{
  "arch": "vit",
  "model": "masked spectrogram model",
  "dataset": "two synthetic voices taking turns or overlapping, over music, noise or silence",
  "train_examples": 26041,
  "n_mels": 64,
  "hop_length": 160,
  "input": "log_mel",
  "win_length": 512,
  "method": "simmim",
  "mask_ratio": 0.75,
  "loss": "l1",
  "norm": "rmsnorm",
  "norm_position": "sandwich",
  "activation": "gelu_tanh",
  "head_dim": 16,
  "fused_qkv": false,
  "bias": "none",
  "qk_norm": false,
  "parallel_block": false,
  "moe": "top_k",
  "kv_group_size": 2,
  "num_experts": 16,
  "moe_every": 1,
  "expert_mlp_ratio": 1,
  "experts_per_token": 2,
  "shared_expert": false,
  "patch_size": [8, 8],
  "conv_stem": false,
  "layers": 16,
  "width": 192,
  "positions": "rope",
  "register_tokens": 4,
  "optimizer": "soap",
  "beta2": 0.999,
  "lr": 0.0018,
  "beta1": 0.95,
  "shampoo_beta": 0.999,
  "eps": 1e-08,
  "precondition_frequency": 32,
  "max_precond_dim": 1024,
  "one_sided": true,
  "adamw_lr_other_params": 0.0019,
  "grad_clip": 5.0,
  "steps": 8400,
  "batch_size": 128,
  "epochs": 41.3,
  "lr_schedule": "cosine",
  "final_lr_fraction": 0,
  "warmup_steps": 1680,
  "weight_decay": 0.0,
  "adamw_weight_decay_other_params": 0
}
Rows from block 8 of a small masked spectrogram model, named by matrix and row number. Rows with one number within an expert belong to one neuron, the router's apart. Each number is 200 + 20 x the weight over its row's rms, rounded and kept within 0 to 999. All counts start at 0.
After each expert's rows are labels from the 100 clips, of 14976, where the router gives the expert most weight on average: "top examples" is what is common among them; "peak in band" is the frequency band that holds the peak. Only what is clearly more common there than usual is listed. The data: two synthetic voices taking turns or overlapping, over music, noise or silence.
# router: router (model.blocks.8.mlp.router.weight, 16x192, trained with AdamW), inputs 96-191
# up: expert up (model.blocks.8.mlp.up, 16x192x192), inputs 96-191
# down: expert down (model.blocks.8.mlp.down, 16x192x192, transposed), outputs 96-191

# expert 8
router.8,204,203,192,177,198,179,188,217,201,202,201,178,229,197,179,254,178,252,219,205,195,194,209,170,240,213,234,205,177,161,195,188,218,190,202,220,218,185,191,225,224,181,250,231,195,181,189,215,205,224,209,205,203,182,215,223,222,168,183,214,222,181,214,211,192,249,222,184,163,175,169,196,175,197,202,199,196,227,181,173,203,189,215,209,193,222,205,199,214,186,158,202,201,169,194,208
up.3,191,195,229,199,213,187,207,213,203,203,230,224,205,202,216,216,153,192,180,184,202,190,213,243,178,188,235,185,188,185,210,185,212,226,169,176,189,204,220,167,178,194,210,210,225,216,225,200,219,207,210,163,189,203,202,223,189,188,227,216,220,176,188,157,203,230,208,205,193,189,218,206,172,163,200,216,171,219,206,193,198,154,182,197,193,156,202,186,179,185,159,240,189,192,173,185
down.3,172,212,165,186,215,218,204,219,187,204,213,220,159,184,201,186,189,207,204,201,196,188,206,181,175,218,190,201,200,178,205,216,209,212,192,181,221,201,200,201,217,244,230,193,184,197,194,220,186,185,186,220,207,173,216,197,203,234,234,197,184,220,182,172,208,148,213,202,208,173,191,229,193,210,199,196,186,183,203,208,207,157,203,197,211,219,223,221,201,199,232,173,201,196,214,212
up.4,212,145,190,208,195,172,203,196,189,226,189,182,183,229,180,254,230,203,209,210,207,199,187,176,214,186,226,203,219,196,179,210,198,198,181,212,221,173,219,222,178,184,223,185,211,188,200,238,215,189,199,153,222,160,203,217,180,189,198,229,171,186,202,179,185,252,214,162,205,236,202,181,182,181,196,223,183,197,202,196,239,184,203,218,212,200,194,180,206,189,176,217,161,191,192,206
down.4,166,221,202,203,212,201,230,223,154,209,204,220,208,156,233,198,203,243,221,181,205,222,198,206,182,206,193,216,216,199,212,200,200,207,217,186,202,237,186,170,215,206,152,235,198,205,198,176,175,175,171,213,195,228,215,186,217,232,227,223,194,202,211,195,220,223,233,210,210,203,222,209,237,216,200,199,199,182,211,181,198,219,207,213,210,189,200,235,195,220,258,173,159,203,195,194
up.5,240,228,205,197,221,179,212,199,188,203,198,211,191,200,223,211,204,183,185,203,208,225,178,192,206,190,171,212,193,227,210,218,227,229,190,215,180,206,212,234,216,194,173,228,188,185,189,185,203,205,238,183,215,184,219,200,241,195,218,166,198,195,206,208,189,220,179,206,217,228,212,187,210,204,173,178,179,175,197,228,218,218,166,224,226,224,197,191,194,268,248,232,189,203,192,221
down.5,176,182,200,237,177,213,185,226,194,210,236,215,187,183,196,197,197,191,179,199,214,202,189,189,181,202,196,152,196,200,159,222,186,178,197,214,224,189,210,212,165,190,187,188,184,211,188,194,199,234,167,225,157,177,197,213,224,217,191,199,176,237,179,201,178,188,225,209,189,226,211,208,172,217,175,183,212,197,190,215,167,153,188,147,177,189,237,190,179,181,200,166,216,230,174,207
top examples: background: everyday noise
peak in band: 2000 to 4000 Hz

# expert 7
router.7,192,213,181,242,228,216,198,233,216,205,239,232,208,193,196,221,222,192,188,202,226,196,195,187,208,179,196,217,192,227,179,195,211,187,220,190,249,208,213,189,206,168,239,175,208,206,219,204,193,212,200,202,206,196,175,147,148,164,241,231,190,201,177,216,237,171,233,177,204,187,206,185,191,161,193,191,208,190,220,175,217,191,191,200,195,200,230,185,180,165,164,194,239,216,176,203
up.3,174,196,173,224,181,228,213,202,189,200,203,191,203,218,244,191,190,191,170,236,222,177,199,215,167,178,222,181,158,211,163,210,214,219,222,199,206,178,189,201,182,227,183,153,227,187,203,205,189,209,201,202,190,224,195,205,200,178,187,170,187,183,231,171,182,204,225,187,188,190,202,204,205,188,191,203,200,194,201,205,193,211,198,184,200,203,188,191,216,210,186,205,173,184,219,194
down.3,210,164,201,201,224,179,202,208,225,166,207,224,198,198,188,214,206,183,211,199,229,242,233,171,203,180,201,209,200,180,193,217,197,226,214,181,224,213,166,199,159,223,173,158,199,237,214,189,222,185,207,242,192,184,182,250,214,174,222,173,187,212,183,189,195,177,194,187,203,248,203,209,172,231,220,212,194,197,233,227,192,199,179,182,185,169,235,193,194,193,190,211,188,225,221,189
up.4,170,167,215,169,191,209,202,215,184,188,164,218,184,224,238,136,174,205,236,176,212,190,204,242,190,201,211,169,167,234,193,235,196,195,195,176,227,205,210,203,216,213,196,238,176,175,199,224,206,193,213,207,191,171,202,183,193,185,148,188,223,208,223,194,195,233,189,193,209,222,163,197,161,187,206,230,210,201,234,196,211,215,175,204,212,199,185,161,234,173,185,238,188,192,210,197
down.4,218,202,212,203,182,170,196,171,188,202,223,191,195,195,208,248,225,172,192,219,217,231,229,207,196,218,190,249,207,181,218,166,186,206,186,183,203,228,193,200,206,182,173,194,206,214,212,181,205,225,180,191,156,218,218,159,206,188,243,190,212,189,198,180,219,194,183,208,193,183,212,183,218,195,180,202,211,215,217,233,186,230,232,167,184,205,170,218,199,209,201,186,195,185,207,207
up.5,166,212,201,224,154,207,165,217,194,235,225,226,204,190,188,202,174,182,217,219,223,168,236,196,204,180,191,193,169,236,191,175,200,191,220,224,203,168,191,244,190,178,198,205,203,195,217,168,187,196,196,173,166,177,187,222,218,225,189,188,186,163,242,207,225,162,220,181,171,201,223,201,198,194,195,202,174,216,207,174,238,190,225,202,208,195,193,176,186,201,260,163,209,174,209,190
down.5,204,181,197,238,195,216,224,239,198,199,241,233,173,222,181,217,197,182,170,216,195,204,183,201,209,189,191,193,211,206,191,191,213,197,195,180,236,189,188,208,157,187,176,183,181,184,203,205,224,184,173,218,176,197,207,187,194,178,187,211,215,235,181,188,192,214,218,206,166,229,209,201,216,210,208,180,189,194,155,229,197,170,166,198,198,169,245,189,174,147,183,204,206,245,165,215
top examples: background: everyday noise; vacuum cleaner; pink noise; clipping
peak in band: 500 to 1000 Hz

# expert 9
router.9,201,224,208,164,207,179,196,232,167,222,175,211,171,238,220,230,182,236,171,211,205,217,219,208,177,207,230,218,188,196,208,181,186,183,191,250,153,184,208,189,218,219,247,213,214,174,198,186,201,197,197,199,201,174,219,214,225,212,197,199,196,191,201,179,185,193,204,209,220,164,197,218,188,188,192,199,182,189,184,196,210,204,205,174,192,233,204,204,148,203,222,217,207,226,199,193
up.3,206,198,211,206,169,178,226,183,197,180,210,219,170,221,192,174,161,213,196,233,180,172,194,192,190,176,198,195,176,230,204,200,186,153,195,202,242,183,206,197,203,202,219,181,198,182,181,254,194,216,170,197,204,187,196,178,239,206,209,179,219,208,196,213,231,224,214,206,218,165,206,204,198,182,209,222,192,209,215,182,203,190,239,182,202,205,178,181,201,184,183,213,175,219,223,184
down.3,229,190,229,188,198,233,215,179,208,195,154,161,204,199,210,214,213,183,203,174,201,163,191,217,226,225,197,216,185,214,201,215,185,213,219,183,177,209,176,188,232,224,191,206,208,246,205,174,229,204,242,169,249,207,187,189,204,203,203,199,206,195,219,217,204,203,156,166,217,214,196,181,204,206,191,170,221,193,212,226,216,217,187,223,181,201,182,231,223,215,192,178,203,195,184,210
up.4,209,196,166,207,212,207,241,161,194,203,211,194,200,164,154,167,208,175,197,204,148,216,222,202,222,180,178,205,206,173,192,189,211,198,199,199,214,185,210,206,186,221,186,179,220,199,172,247,209,186,207,199,191,180,216,210,207,227,190,209,231,169,234,211,236,221,196,179,203,219,213,221,214,236,182,193,173,201,210,226,205,186,166,199,193,188,162,217,188,230,187,197,192,195,171,232
down.4,184,207,210,231,203,223,191,217,195,217,229,221,183,216,235,204,164,212,174,210,205,204,202,157,200,186,194,177,212,196,218,207,199,228,170,213,191,237,202,176,162,208,181,180,156,190,204,179,198,206,197,204,215,183,204,227,207,221,158,187,165,179,155,168,190,171,211,206,200,166,196,202,212,183,212,181,198,199,188,184,160,181,159,165,173,202,233,211,219,210,209,239,211,242,220,205
up.5,204,203,206,212,212,187,206,176,206,206,188,187,175,202,211,189,204,202,203,199,206,166,243,216,178,201,223,193,210,196,209,207,207,217,225,199,209,238,238,220,188,201,217,197,199,205,187,205,173,184,218,174,175,204,203,219,181,211,208,209,211,206,198,176,204,200,209,208,201,206,183,199,216,187,201,190,190,167,224,177,219,204,221,181,192,233,201,222,187,187,214,190,229,196,189,216
down.5,207,204,196,184,209,211,209,187,177,195,179,151,232,172,212,188,187,197,201,202,204,195,211,215,192,200,190,241,179,204,229,218,206,189,187,191,217,220,216,214,250,215,229,208,232,198,200,223,192,199,207,203,237,214,189,185,219,212,228,183,200,196,203,224,208,201,194,174,209,172,202,191,183,204,193,232,188,206,224,173,209,205,225,271,220,190,195,208,227,204,160,191,161,177,203,223
top examples: clipping
peak in band: 500 to 1000 Hz

# expert 15
router.15,232,210,193,198,205,212,213,131,198,170,224,198,188,213,196,199,202,176,208,186,217,191,168,192,186,221,209,199,199,171,176,225,212,215,236,192,178,201,226,195,190,175,212,204,205,203,236,147,236,211,232,218,201,204,182,179,199,201,189,182,217,180,186,196,220,177,164,197,207,147,182,198,211,178,205,166,225,198,175,197,199,204,218,207,221,215,191,181,218,219,247,214,209,169,200,193
up.3,191,199,189,209,205,245,209,237,178,187,214,205,193,219,198,163,193,212,191,217,217,214,195,220,166,192,152,224,181,195,211,192,223,232,182,218,200,217,190,198,204,228,224,176,229,208,187,174,191,198,198,172,183,164,161,201,213,190,213,211,206,191,176,198,256,171,196,234,223,178,205,217,214,217,187,192,204,206,181,213,206,217,184,197,214,199,229,203,202,231,223,214,229,194,221,207
down.3,180,196,178,203,185,230,197,228,163,214,203,200,209,233,198,196,212,196,200,206,187,193,208,220,198,214,206,167,219,191,216,206,201,178,179,183,204,200,217,202,181,236,201,200,171,211,227,235,208,171,209,185,210,234,194,230,217,196,207,208,174,194,246,201,192,240,219,207,168,214,190,222,171,192,229,206,172,197,200,218,220,175,215,210,205,189,200,199,199,188,212,201,193,184,231,208
up.4,201,206,203,166,196,224,208,202,170,198,190,208,210,174,226,213,239,197,184,182,215,226,186,203,182,217,173,237,184,156,215,181,218,197,182,172,248,175,175,221,208,155,241,212,188,187,187,174,151,198,194,179,175,182,171,227,213,210,227,220,224,200,209,191,212,196,210,215,184,229,194,210,176,201,219,189,199,207,198,200,192,200,164,181,187,175,200,188,226,156,207,195,188,209,192,213
down.4,183,197,208,193,187,195,183,194,198,193,170,197,204,218,197,196,194,205,186,198,190,205,180,202,177,195,159,172,232,178,220,198,195,201,213,202,191,213,210,184,150,248,206,196,208,189,197,189,191,202,188,178,195,214,180,209,176,169,197,199,146,217,207,218,204,232,220,188,220,192,173,195,166,225,205,187,185,216,209,212,208,181,209,222,188,210,205,187,202,189,185,191,144,204,230,195
up.5,212,180,225,185,220,191,213,206,214,210,177,189,213,227,191,212,157,171,225,178,192,180,191,194,174,192,176,250,244,205,186,208,191,219,205,172,225,212,209,197,145,233,193,189,198,199,187,233,240,207,192,238,185,224,197,206,205,213,214,211,210,243,205,211,205,224,211,220,201,196,206,227,203,217,182,193,202,155,207,197,212,179,195,155,217,178,227,196,215,209,207,202,225,234,169,204
down.5,198,206,177,165,197,219,219,190,191,196,202,220,152,200,188,204,168,269,214,183,204,204,204,196,193,196,216,192,190,173,202,206,159,171,204,194,194,205,175,191,138,205,242,143,201,169,170,222,185,215,218,212,213,191,203,232,201,214,173,192,187,201,186,228,205,220,159,200,231,204,192,196,200,172,204,223,176,199,195,184,182,176,173,170,183,204,190,216,204,200,217,172,217,199,177,183
top examples: background: none
peak in band: 4000 to 8000 Hz

# expert 0
router.0,201,226,165,222,212,219,206,160,207,219,208,228,207,162,217,168,201,157,202,191,215,177,176,194,182,195,213,213,174,195,209,224,201,203,225,163,230,226,150,204,178,184,188,196,180,211,229,188,188,178,207,187,184,229,172,192,174,220,222,211,210,183,169,208,205,191,220,212,212,200,214,207,220,199,230,225,199,214,222,186,200,218,200,197,202,186,196,201,200,163,184,195,231,193,196,183
up.3,217,189,205,185,197,230,234,228,176,199,148,207,195,230,199,223,204,210,225,210,206,183,197,153,234,208,264,188,214,211,170,202,221,218,198,212,212,196,241,210,193,214,229,200,174,190,170,211,196,174,178,222,215,198,221,227,208,174,192,198,201,191,175,208,213,230,219,201,183,204,187,217,177,190,190,192,214,186,182,206,182,222,195,201,170,199,207,186,212,170,204,230,240,196,195,178
down.3,212,191,228,194,202,193,181,175,219,211,153,196,250,221,200,208,192,168,215,193,172,202,215,224,202,236,179,233,172,219,195,218,191,189,211,205,159,206,194,192,238,183,219,203,218,182,230,202,167,211,209,162,243,221,233,177,182,225,177,206,180,191,216,218,179,212,166,188,179,184,219,198,208,205,182,179,211,214,211,147,185,238,212,240,205,199,199,181,216,231,172,193,178,191,176,191
up.4,188,182,214,172,208,221,231,170,203,186,188,192,182,230,191,207,212,186,205,178,191,219,197,227,185,198,183,218,180,180,210,206,232,196,180,198,190,232,202,181,190,188,169,232,188,180,167,199,208,190,212,202,206,189,190,193,210,234,196,208,145,237,230,223,182,215,191,210,187,189,182,195,205,201,222,209,200,189,192,203,175,236,198,185,226,195,195,207,212,205,257,235,212,182,215,221
down.4,223,192,222,153,212,197,180,208,192,221,143,189,245,229,219,208,218,206,211,170,203,222,194,200,207,180,209,212,186,171,214,193,187,230,212,192,167,201,179,234,215,204,200,207,230,187,204,192,145,188,208,202,231,197,198,212,174,214,227,200,182,180,209,197,221,221,204,205,191,212,222,194,173,216,165,174,229,190,198,200,201,203,198,224,181,194,181,198,215,183,197,177,193,187,206,209
up.5,221,186,190,175,209,181,238,196,222,204,164,198,176,177,171,204,181,217,194,201,237,219,205,203,188,197,208,211,223,214,171,213,202,207,214,179,214,209,223,241,199,196,265,196,178,212,199,214,188,183,222,211,230,197,196,218,194,221,215,176,195,191,178,172,220,205,170,193,235,198,179,194,180,180,180,158,171,220,221,211,192,208,218,183,210,182,212,179,174,174,223,194,168,190,202,226
down.5,203,192,203,185,179,194,193,203,221,206,176,183,179,195,208,207,209,179,204,211,184,198,198,195,188,177,207,216,196,211,197,222,184,221,206,220,177,212,172,189,207,199,167,177,183,183,189,199,209,202,197,197,174,245,194,197,200,148,197,190,213,209,214,221,225,245,201,205,186,195,213,194,194,194,181,198,283,226,195,181,207,194,171,178,199,203,215,187,193,184,193,215,248,221,222,171
top examples: background: everyday noise; clipping; white noise
peak in band: 250 to 500 Hz

# expert 13
router.13,187,213,196,207,214,223,217,221,208,212,160,159,193,244,184,208,244,235,210,204,189,219,204,211,229,213,217,248,191,198,224,196,202,190,211,222,206,204,236,212,197,210,265,215,201,187,224,169,197,216,192,182,185,229,209,210,196,201,215,225,196,228,200,196,216,192,196,217,180,168,191,223,240,182,219,227,222,199,224,233,225,187,198,191,202,219,203,212,224,183,243,202,207,212,187,203
up.4,212,205,148,200,235,221,176,243,220,222,173,200,239,153,205,157,206,174,169,193,190,171,177,184,183,181,221,205,219,210,193,204,232,213,206,206,203,213,219,226,188,188,215,179,183,243,215,241,192,190,221,220,167,193,204,170,184,189,211,198,162,195,206,205,204,199,220,247,228,215,169,201,188,195,192,184,183,226,207,176,229,211,195,209,238,206,203,189,187,189,181,159,188,204,199,196
down.4,232,212,190,192,237,253,197,236,195,219,196,209,187,184,170,190,192,178,195,186,209,184,177,198,190,172,204,236,216,193,182,205,200,188,215,159,167,181,230,200,211,192,190,159,176,189,174,214,199,191,188,194,180,209,205,206,216,189,191,194,203,199,185,199,209,171,207,202,222,205,150,218,172,177,203,191,222,226,208,216,200,229,205,224,192,185,198,211,207,202,167,183,183,233,163,200
up.5,173,230,201,216,194,192,174,239,197,232,183,219,216,235,219,162,206,200,213,181,178,218,223,183,233,205,194,221,211,221,174,216,164,232,192,176,186,192,210,206,204,183,220,214,197,174,195,200,182,199,163,155,201,188,194,198,237,190,201,188,178,178,205,176,201,195,186,189,215,209,220,230,167,209,198,185,203,189,177,219,197,173,181,214,210,235,185,205,198,228,213,212,219,218,194,193
down.5,200,186,218,182,174,223,198,177,225,170,144,156,227,210,214,200,229,161,218,201,220,188,195,242,211,215,213,213,200,173,211,199,230,208,220,167,199,200,173,181,195,173,170,202,224,226,191,179,204,202,239,177,187,184,195,200,223,218,186,224,181,191,169,225,202,190,226,209,191,195,210,185,185,214,203,240,206,181,245,179,190,225,232,212,194,206,184,207,211,193,169,195,177,181,217,191
up.6,181,199,187,176,187,197,215,208,231,202,217,206,225,165,212,223,181,230,219,235,232,211,200,178,207,203,204,222,205,230,206,191,215,193,200,192,234,194,222,177,178,177,174,180,205,178,232,210,227,219,197,181,174,245,239,167,211,213,142,168,174,210,206,208,230,172,160,171,173,184,191,184,185,178,154,199,222,204,181,192,190,180,168,181,230,181,212,171,186,183,211,221,199,188,188,178
down.6,194,200,198,198,222,207,194,196,210,228,171,184,227,187,195,201,193,197,214,201,222,164,212,215,178,206,191,202,187,182,209,202,221,227,215,193,196,228,225,216,229,217,229,198,226,228,166,220,172,217,203,167,222,187,202,171,187,213,206,230,196,173,205,226,213,196,216,205,230,213,187,202,222,212,211,219,215,212,210,183,203,222,223,181,173,225,145,221,233,228,214,190,221,180,203,215
top examples: second voice: none; background: none
peak in band: 0 to 250 Hz

# expert 6
router.6,182,194,221,213,211,218,194,219,168,191,217,171,192,206,231,195,233,235,197,235,208,192,225,213,179,189,243,176,182,212,180,185,220,205,175,186,180,207,199,218,228,199,173,181,215,202,149,248,155,213,199,202,197,188,183,200,214,212,211,194,228,189,187,183,206,219,197,189,199,204,182,195,215,219,187,226,164,240,201,183,182,213,214,217,187,204,168,196,205,167,162,171,207,231,197,193
up.4,229,238,231,210,197,194,207,200,189,230,195,216,207,205,209,196,213,222,206,213,223,193,221,202,206,189,210,204,217,172,218,187,187,200,203,199,237,205,189,183,188,190,207,173,174,220,209,181,213,194,220,199,201,200,196,224,211,192,232,222,227,190,213,195,208,207,214,241,201,194,174,152,194,181,234,200,173,192,205,204,197,221,198,232,209,233,192,211,182,194,191,174,205,193,219,208
down.4,159,225,183,199,214,228,232,190,245,189,225,186,198,189,203,198,192,197,210,208,210,199,205,184,170,223,207,191,219,214,198,189,213,191,217,176,170,201,206,244,178,208,210,209,201,170,199,204,206,225,179,198,226,214,211,194,169,168,212,182,179,220,218,204,191,162,212,177,194,157,193,192,234,185,215,198,152,198,193,209,171,173,181,190,256,210,201,212,211,191,204,207,195,206,207,159
up.5,221,211,198,213,191,211,215,223,176,208,202,248,248,211,196,177,206,194,196,207,248,211,202,241,198,191,164,207,182,210,206,203,165,242,198,209,227,185,178,202,198,219,212,203,246,214,197,170,210,198,196,194,193,223,162,214,195,160,198,215,221,189,197,183,189,187,229,209,179,209,219,192,191,163,220,198,195,203,185,176,223,196,208,191,191,208,177,192,185,194,195,205,220,203,188,198
down.5,192,198,173,194,187,205,215,172,218,223,193,207,200,202,203,178,217,220,207,204,221,218,164,187,222,185,204,190,186,214,228,199,223,194,201,166,216,232,168,222,184,183,188,216,198,185,249,239,194,209,201,198,195,215,180,186,234,246,204,181,215,193,207,234,178,210,181,186,229,226,166,183,224,177,228,210,183,205,230,195,196,154,153,205,185,182,197,199,186,213,199,191,194,211,191,216
up.6,177,229,178,162,174,199,187,193,187,221,224,231,223,191,162,173,165,225,180,187,211,195,221,195,180,177,197,198,208,211,204,176,194,195,211,184,213,245,180,160,182,204,216,199,189,177,198,215,198,203,213,190,155,218,211,202,208,212,202,204,251,221,209,198,175,230,248,192,162,187,192,224,178,185,222,159,177,202,170,204,231,231,195,201,212,206,183,218,199,155,193,161,204,180,197,205
down.6,194,203,185,205,247,232,185,195,216,206,206,220,176,153,211,247,238,203,180,184,176,208,199,215,203,191,218,185,224,211,167,171,191,183,188,206,202,186,204,192,213,208,199,168,232,182,231,199,196,222,200,206,204,216,165,174,218,184,188,186,201,215,228,156,150,193,220,237,194,224,182,213,169,166,240,250,194,196,221,196,192,185,203,203,225,195,220,180,191,179,208,195,201,244,194,174
top examples: high voice; background: none; overlap; first voice: high voice
peak in band: 250 to 500 Hz

# expert 4
router.4,185,205,201,222,201,179,259,181,185,204,238,207,177,194,170,204,175,198,224,203,190,217,181,204,194,218,184,189,209,213,223,201,177,151,181,248,208,190,200,185,212,207,190,187,187,191,177,180,265,212,214,195,193,181,214,211,200,172,191,205,222,183,219,225,213,218,220,177,173,203,196,186,223,227,205,208,196,184,200,222,213,218,213,197,186,196,193,192,178,199,230,170,165,219,217,181
up.4,204,192,208,204,173,187,196,212,176,219,217,234,213,190,175,219,182,197,210,219,216,187,212,211,210,190,197,185,220,212,181,199,221,217,189,167,203,223,196,216,185,223,209,216,219,200,248,174,214,197,197,193,162,202,188,202,211,171,194,218,201,185,180,237,198,163,174,173,166,235,204,185,185,189,194,194,191,213,170,208,189,202,221,214,184,157,168,170,171,196,230,208,219,183,188,209
down.4,199,222,196,143,184,223,208,195,191,207,224,209,263,175,185,175,182,184,182,175,209,202,171,183,198,224,225,190,179,234,193,203,167,193,195,217,203,199,207,161,229,185,191,180,208,189,200,201,178,205,224,165,179,193,184,223,194,204,155,195,229,204,213,183,204,203,213,206,207,179,174,195,206,203,169,180,195,227,161,162,204,217,250,180,213,228,189,205,212,189,210,166,170,232,217,195
up.5,202,194,184,190,205,223,217,194,165,203,226,234,183,181,193,196,175,214,213,161,214,237,205,227,199,194,168,211,209,229,186,201,194,187,195,211,178,193,200,218,247,199,193,213,211,207,222,200,198,195,213,210,204,190,182,215,228,174,215,230,225,198,201,200,205,182,221,234,222,198,191,184,232,206,205,193,184,204,201,229,199,191,221,182,236,185,208,187,214,222,218,190,158,200,206,196
down.5,180,185,189,218,219,195,218,215,164,211,189,224,203,180,229,177,200,177,191,233,156,199,184,173,192,189,229,194,244,184,201,194,194,156,207,189,216,193,214,195,166,215,213,197,159,213,192,209,198,175,191,229,202,226,202,199,249,202,218,201,182,216,149,208,161,189,224,213,196,238,202,186,235,197,208,149,177,213,194,202,195,192,225,186,210,202,180,211,184,195,179,185,181,224,207,219
up.6,184,205,207,203,210,218,233,234,211,214,221,202,184,192,231,205,231,212,187,238,206,216,175,187,175,172,210,208,216,185,214,196,191,167,230,190,179,202,209,215,213,167,244,207,187,230,191,212,195,188,205,232,246,189,180,189,186,197,231,200,199,194,206,214,192,177,176,235,174,217,207,228,174,194,208,187,189,208,219,213,204,202,191,199,199,199,202,216,210,224,225,222,179,215,201,180
down.6,178,215,194,200,210,191,182,200,180,165,144,192,215,226,181,163,194,197,221,214,195,206,201,172,194,187,196,199,190,176,175,212,210,206,197,200,181,203,228,173,192,224,183,220,165,225,197,192,213,197,226,188,187,171,199,207,225,180,186,219,159,243,183,201,218,183,180,173,218,228,183,180,213,226,204,182,192,190,212,207,194,204,172,243,183,196,203,189,224,192,201,231,201,183,189,217
top examples: background: none; clipping
peak in band: 250 to 500 Hz